From a checkpoint of a small waveform autoencoder: encoder num experts 8, encoder width 256.
Rows from block 6 of the decoder, named by matrix and row number. Rows with one number belong to one channel. Each number is 128 + 32 x the weight over its row's rms, rounded and kept within 0 to 255. All counts start at 0. After the name is the row's rms in percent of the matrix's.
# convs0: first width-7 conv, dilation 3 (decoder.decb.1.1.convs.0.weight, 128x128x7), inputs 105-119, a 7 kernel for each
# convs1: second width-7 conv (decoder.decb.1.1.convs.1.weight, 128x128x7, transposed), outputs 105-119, a 7 kernel for each
convs0.82 104 [ 69  96  87 155  98  92 124 132 110  93 149 151 128 141 163 143 107  76 127 129 117 128 155  77 148 195 137 114 118  95 123 148 130 180 175 115  86  91  91 100  70 110  85 154 127 110 172 120 135 109 119  99  89 120 144 122 114 134 167  96 125 144 121 147 180 121 132 112 157 115  67 125 109 176 152  95 132 122 139 175 125  88 138 114 107 186 146 104 170 104 107 126 131  68 160 116 138 146  97  93  86 132  97 118 177]
convs0.83 107 [113  87 146 136 161 127 114 172 125 166  82 122 135 164 115 112 111 125  98  62  80  99 116 138 115 136 105 197 123 151 166 126 129 143 149 133 143 133 212  87 127 123 101 139 120 155 175 131 104 125 124  88 103  70 149 131 109 136 171 143 130 148 187 105 213 125 122 126 124 125 118 122 140 119  82 164 137 150 127 183  99 144 156 125 123 113  97 152 102 129 108 122 129 136 139 179 119 164 140  88 153 150  79 134 120]
convs0.84 103 [130 146  67 132 145 116  84 133 108 129 115 104 121 163 108 131  66 112 113  88  91 154 177 160 155  90 177 160 136 113 127  77 168 140 111  90 140 117 162 133 135 129 176 128 107  88  77 163 120 124 194 116  98 144 163 127 101 166 136 146 154 143 107 112  75  90 162 144 168 168 121 143 177 123 149 150  97 124 144 116 161  76 154 194 115 130 124 135 127  36 146 121  99 196 198 153 143 100 134 114 110 113 113 131 159]
convs0.85 098 [185  75 103 134  83  81 114 107 125  98 112 120 115 139 151 119 168 141  92 125  84 114 125 120 111 167 138 110 123  80  60 161  94  91  97 132 110 157 127 155  50 101 119  94 164 153 111 112 124 131 128 121 215 129 147 121 119 158 118 139 169 159 132 132 115 105  11 100  66 171 138 111 184 114 134 123 143  99 107 110 112  70 110 120 164 160 185  80 114 164 122 100 122  91  67 112 121 140  93 142  91 157  92 100 128]
convs0.86 101 [141 126 131 105  85 113 116  70  91 155 137  98 147 130 108 111  47 159 117 135 122 162 130  92  57 131  78 162 136 102  70 109 179 109  97  98 137 147  78 106 156 114  97  64 124 155 142 100 116 106 153 112  85 108 120 175 140 109 181 114 161 149 156 134 116 133 130 165 174 126  70 208 125 179  93 122 145 101 101 170 117 105 108 127  89 125 136 205 116 120  96 122 121 135  64  77  99 178 146 134 103 114  60 136 185]
convs0.87 102 [128  89 120 163  74 129 150 103 125 138 150 102 122 136  95  75 177 147  91 119 128 109 112 133 210 167  99  76  95 131 104 159 150  83  90 110 111 146  74 117 139 107 198 126  74  97 148 112 130 131 119 171 146 108  75 124  92  88 147 116 108 187 104 144 149 153 176 156 114 120 136  99 144 132 141 150 127  80 105  77 174 186 105  87 122 173 125 107  86  97 158 120 156  90  86 179  87 201 171 104 153 105 129 125 147]
convs0.88 098 [126  84  98  59 152 148 133 123 115 108  45  72 138 155 111 151 137  55 138  89 147  99 131  83 156 143 185 149 125 130 130 117 163  91 113 132  92 136 209 159 127 149  75 142 115  85 141  71 112 128 130 155 157 139 154 106 170 114  87 152 131  98 105  82 149 179 129 155 141 143  97 155 126 122 125 154 169 120 164 134 156 149 118 181 126 164 170  89 152 114  87 113 156  82  96 102 124 156  96 139 111  97  82 108 102]
convs0.89 099 [ 94  77 112  93  74 100 133 174 134 127 117 147 151 113  97  96 135 147 114  34 109  93 180 146  95  93 162 106 145 162 109 158 144  80 159  44 142 150  96 107 116 142 175 118 160 122  76 154 129 146 183 144 163 119 104  96 111 139 178 152 141 118  99  75  85 154 136 135 112 103 156 164 179 100 110 154 137 121 121  98  62 131 141 144 115 122 162 112 126 116  74 140 101  84  93 144 141 149 137 111 152  65 161  92 100]
convs0.90 096 [151 123 117 157 132 176 130 106 140 113 168 121 135 108  88 139 152  96 148  89 113 158  74  52  57 147 130 133 174 136 127 143  83  97 135 134 134 131 166 146 143  97 131 110  70  65 130 155 123 153 113 161 145 109 178 148 117 122  95  93 178 142 140 148  95 167 185 135  93 146 123 115  69  30 139 152 184 141  52 113  77  51 103 135 160 155 115 173 137 141 151 159 126  63  52 129  90 133  98 170 175 115 136 180 156]
convs0.91 096 [147 156 127  64  60 144 134 112 120 145  94  83 117  32  94 141 160 123  94 107  78 126 161 148 133 102 128  92 171 127 121 117 130  76 107 120 137 120 182 134 151 106 142 159  87 131 130 130 116  88  98 129  99  71 141 167 176 165 112 115 122  94 215 164 137 144  97 189 134 146 125 137 104 138 186 105 143 106  87 139 127 160 113 133  82  87 174 107 142  95 145 123  70 120 169  69 117 104 126 189 147 161 163  95  90]
convs0.92 098 [135 124 109  96 133 138 119 155 150 163 189 138 143 139 140 164 164  66 154 136  82 161 105 131 106 135 122 122  86 144 110 110  85  73  95 158 112  54 136  81 141  98  90 107 128 129 124 153 129 113 132 194  79 183 219  93 131 123 116 133 132 135 133 153 123  41 132  76 147 126  61 147 117  78 112 101 182 129 159 140 194  88 139 159 147 130 125 157  83 209  95  93 155 133 122 107  89 158 130 143 128 131 183 148 140]
convs0.93 098 [133 171 154  40 138 136 145 100 131 128 109 105 170 129  98 116 167 137 122 169 105  56 119  86 101 132  89 102 137 141 162 161 132 144 139 130  98 170 160 145  96  83 131 116 127 170 144 106 192 143 178 199 111 130 195 173 122 145 148 162 124 129 144 149 143  93 114 105 105 160  46 105 157  66 109 141  87 182 183  89 144 139 155  83  93 151  93 131 101 105 176  77 111 121  86 117 160 108  84 153  98  98 112 152 152]
convs0.94 095 [113 124 117  93 115 131  86  94 104 181  93 147  83  99 113 173 114  90 157 146 166 166 120 109  68 127 161 151 178 147 182 173  94 125 127 140 131 148 136 104 124 161 121 109 175 114 137 121 149  75 151 156  88 118 164 111 101 143 137 175 143 152 110 135 146 162  86  60 110 163 171 129 132   7  84  95 151 146 123  75 135  98 123  61 156 150 156 130 150 151 119 128  73  67 114 153  68 115  74 140 178 139 166 111 108]
convs0.95 096 [114  75 142 146  76 108 107 122 151 168 115 120 204 100 144  79  91  78  94 154 154 125 164 117 177  48 189 123 115 157  99 145 164 165 125 130 133 108 100 121 171 153 120 100  97 106 125 134  79  98 163 132 128  63 160 174  95 145 128 179 159 128 104 157 151  87  65 174 133 151  79 118 107 138 148 126 115  88  94 155 184 127 119 119 148  91 182 123 171  26 164  90 126 176  85  81 148 102 186 146 124  94  88 131 139]
convs0.96 097 [142 151  95  89 135  84  99 116 130 145 168 115 111  98 103 136 146 100 108 131 108 186  88 114 120 113 142 142  96 156 165  98  91 137 154  95 115 175 110 143 140  91 104 125  87  95 149 118 134 110 118 112 134  74 119 125 144 101 134 148 133 132 134 114 163 169  83 132  95 177 137 171 157 140  80 152 131 172 158 117 131 121 139 133 142 198  80 140 138 113 177  86 132 138 108 103 158  78 140 147 141  88 143 127 187]
convs0.97 099 [146 112 133 123 148 159 125 167 139 155 126  80 140 124 183 114 132  68 117 147 134 142 131 116 245 128  91 126  84  91 186 130 135  91 150  84 150 108 103 113  83 111 105  61 132 191 113 125 141 163  92 170 156 112 110 110 112 122 181 121 126 153 103 160 120  77 155 150 153 102 130 121 116 204  93 101 127 108 105  92 173 181 138 123 127 136 152 178 177 139 132 126 113  50  63  70 131 109 130  75  67 180  81 182 145]
convs1.82 127 [148 200 117 171  60 154 138 158 127 120  85 101 134 113 134 157 103 159 159  88 150 139 132 116 144 133 190 115 118 110 139 153 110 158 112  77 145 131 145 154 141 163 131 106 178  86 123 159  85 134  81 124 110 144 132 118  64 159 124 156 107  89 170 163 141 127 128 182 160 114 172 162  50 123 142 169 132 148 126 100 110 157 161 112 141 173 182 178 122 159  95 156  71 135 158 119 168 130 167 163 169 109 135 160 177]
convs1.83 107 [ 75 142 152  64 145  95  99 174 169 158 145 125  94 130 162 112 152 122 145 122 102  59 116 158 104 127 131 161 146 116 130 151 146 139 156 139  59 116  91  91 109 135 117 159 123 119 121 111 154 107  85 157 170 114 127 142 173 137 126  80 140 104  82  64 118 109 166 152 136 155 124 146 135 105 130 120 124 102 118 117  90  97 163 156 128 134 108 120 112 141 119 111 134  95  89  94 116 122 113  84 147 135  90 108 157]
convs1.84 112 [148 154 102  74 120 108 141 144 129 141 107 112 191 117 121 140 135 107 113 117 124 130 104  88 101  56 112 125 136 191 200 123 134 125 143 107 141 155 113  92 149  88  59 154  86  71 147  18 154  89 152 127 108 147 101 143  81 143 116 150  85 170 111 115 116 170  84 121 137 124 175 178 155 141 150 126 172 111 116 148 122 156 169 140 102 140 167 125 146  91 139  24 110  94 113 162 104  98 111 128 147  67 152 107 117]
convs1.85 073 [104  97 105 101 108 122  93  81 109 122 131 124 101 108 148 106 136 111 123 149 129 127 106 114  90 136 110 115 112 118 122 101 117 116 123 137 108 126 116 138 110 124 138 124 120 114 127 149 132 143 155 138 163 166 105 120 135 134 161 121 136 121 166 118  91 100  69  89  80  84 113 115  98  98 118 101  85 125 108 126 134 146 134 131 178 201 175 200 209 143 146 100 108 129 134  88  58 126 151 111 165 121 162 154 124]
convs1.86 093 [121 122 172 111 123 141 135 140 107 138 109 136 104  83 108 124 132  91 110  80 134 132 165 156 169 151 144  77 139  85 147 126 120 138  92 127 122 117 112  82 140 130 173 133 171  97 157 177 140 116 129 109 116 155 117 134  94 149  73 136 111 137 135 152 107 174 141 100 175 126 127  97  55  93 125 147 147  97 172  98 154 139 150 203 137 123 139 125 170 114 151 105 156 161 165 139 124 121 158 129 147  68  97 107 111]
convs1.87 110 [ 98 165  62 105 119  81 132  87 124 167 109 127  98 136 148 152 145 112 140 154 135 100 116 107 108 154  83  75 141 112 176 111 165 136 125  97 104 132 113 143 143 119 167  51 130  99 143 126  90 148 132 123 130 136 159  94 139 135 100 144  95  66  97 130 116 110 153 133 152 166 113 164 160 120 168 173 177 137 135 120 164 156 136  83 148 118 210  78 152 149  93 168 142 211  83 163 136 103 147 163 128 146 137 153 122]
convs1.88 091 [100 120 149 108 136 134 132 148 121 123 146  83 114 136 146 147 125 135 135 141 143  93  81  99 113  16  40  80 134 127 122 122 107 145 111  59 127 142 101 101 114 164 168 113 108 108 102 114  79 145 152 167 138 142 158 102 117  96 138 143 127  90 135  87 138 130 127  97  97 102 108 194 138 115 190 130 154 122 151 149  78  86  76 117 139 127  95 107 124 135  92 174  91 165 136 145 149 108  79 137 158  68 117 154 143]
convs1.89 100 [129  94 161 191 128 180 129 126 103 125 120 164  78 138 101 140 158 167 128 121 119 108 121 126  70  64 140 133  87 142 113 153 109  85 162 176 143 187 136 133 129 157 126 147  98 143 193 169 106 128 164 207 107 114 107 127 119 114  81 211 129 125 121  96 103 144 106  77  79 111 126 124 110 147 133 178 172  85 119 216 112 150 177 186 148 168 108 148 142 147 143 144 196  98 151 131 128 182 118 107 130 143  94 172 104]
convs1.90 088 [115 167 133 190 159 133 120  95  88 113  79  76 121  72 155 133 136 179 159 172 125 164 149 187 121 129 181 133 110 141 148 115 115 118 116 132 126 150 157 215 139 166  61  70 127 126 125  90 119 121 158  77 132 122  96 123  88 128 147 125 102  69 119 146 140 111 107 153 149 185 184  90 128 117 127 143  99 161 117 140 120 148 132 104 117 114 138 167 143 133  94 101 141  86  59  41  94  82 104 116 115  94 138  75 111]
convs1.91 073 [146 150 163 149 132 178 185 144 156 108 158 137 126 141  98 140 108 108 136 156 167 140 104 129 160 178 127  99 111 125 186 158 140 159 147 121 115 130 130 135 116  65 155 135 119  98 118 137  97 129 140 131 174  91 150 129 121  48 168  93 184 109 162 113 125 149 123 135 156 125 144 116 100 166  75 219 132 161 115 183 194 146 145  74 139 176 110 197  85 156 119 142 181  21 145 120  91 171 135 132 131 160 174 164 121]
convs1.92 092 [ 99  66 122  84 105 141 135 113 159 120 181 132 162 159 151 116 148 126 111  91  89 150 153 152  92 116 146 169 156 140 164 174 149 156 174 177 135 107  84 160 109 149  82  79  57  80  80 140 108 156 112 112 111  80  89 120  86 150 107 146  68 149 140 150 132 107 133  95 168 156 155 129 139 149 141 130 154 147 122  91 139 102 212 176 120 104 123  93 137 107 133 108 104  82 144 173  85 138 149  96  96  94 101 113 109]
convs1.93 080 [114 121 103 138 149 158 127 145 141 139 134 105 122  82 106 102 130 160 125 146  66 135  78 144 138 147 136 118  94 131 148 160 142 136 109 149 145 125  77  72  96 111 102  82  87  71  83  87  88 155 142  84 150  23  99  81 163  91 158 105 177 161 184  98 108 117 128 117 142 139 130 109 167 136 118 144 121  97  55 166 140 134 119 143 152 154 103 156 110 151 156 164 131 127 156 151 118 144 140 124 153 125 138 161 130]
convs1.94 093 [166 185 142 151 138 153 152 138 124 143 104  96 142  95 119  43 110 131  77 110 123 153 174 120 134 136 112 103 164 131  99 104 159 105 140 192 150 129 180 135 149 152 155 152 125  95 192 104 118 136 112  88  90 151 128 136 188 142 159 152 122 125 186 163 189 121 174 111 135 166 144 103  88 160  92 133 154 191 224  74 185 172 155 117 136  88  97  41 127  84 126 120 120 195 142 116 133 127 124  77  93 176 105 143 141]
convs1.95 081 [157 124 112 157 186 187 137 122 145 171 135 153 151 175 114 120  96 129 128 140 113 102  83 131 118 137 117 169 134 162 138 153 151 150 135 212 117  70  95 127 148 175 131 123 101 138 166 100 127 136 115 105 113 130  84  73  84 143 161 111 150  96 138 144  87 131  80  84 119 106 136  78 169 107 141 102 112 105  59 102 115 161  91 129 102 114 123 121 143 128  93 145 146 131 141 101 176 178 197 144  95 123 157  94 101]
convs1.96 086 [100 140 173 137  86 121 146 161 168 166 138 168 141  90 104 115  59 115 103 119 112 161 203 161 208  97 190 251 122 129 143 122 135  98 128 117 118 166  89 192 149 137 156 152 195 179 165 143 173 120  96 118  83 125 139 152 114  68 183 148  96 121 113 117 105 100 119  81  93 134 192 147 157 117 129 153 167 144 121 134 127 146 178 134  97 133 172 138 138 117 100 152 111 189 153 168 160  91 101  82  85  84 103 116 121]
convs1.97 104 [101 137 128 131 150 172 161 140 124 122 116 161 124 119 139 159 132 122 145 115 161 108 105 198 152 187  89 104 130 108 109  95  89 118 110 152 188 131 125 124 155 229 175 134 166 113 132 155 152 168 165 190 160 179 145 115 186 145 165 147 136 163 149 112 106 113 108 116 128 123 136 194 113 116 114 166 138 114  85 159 155 112  94 113 129 143 154  88 160 172 123 181 142 151  94 170 132 134 159 205 135  68 122 131 167]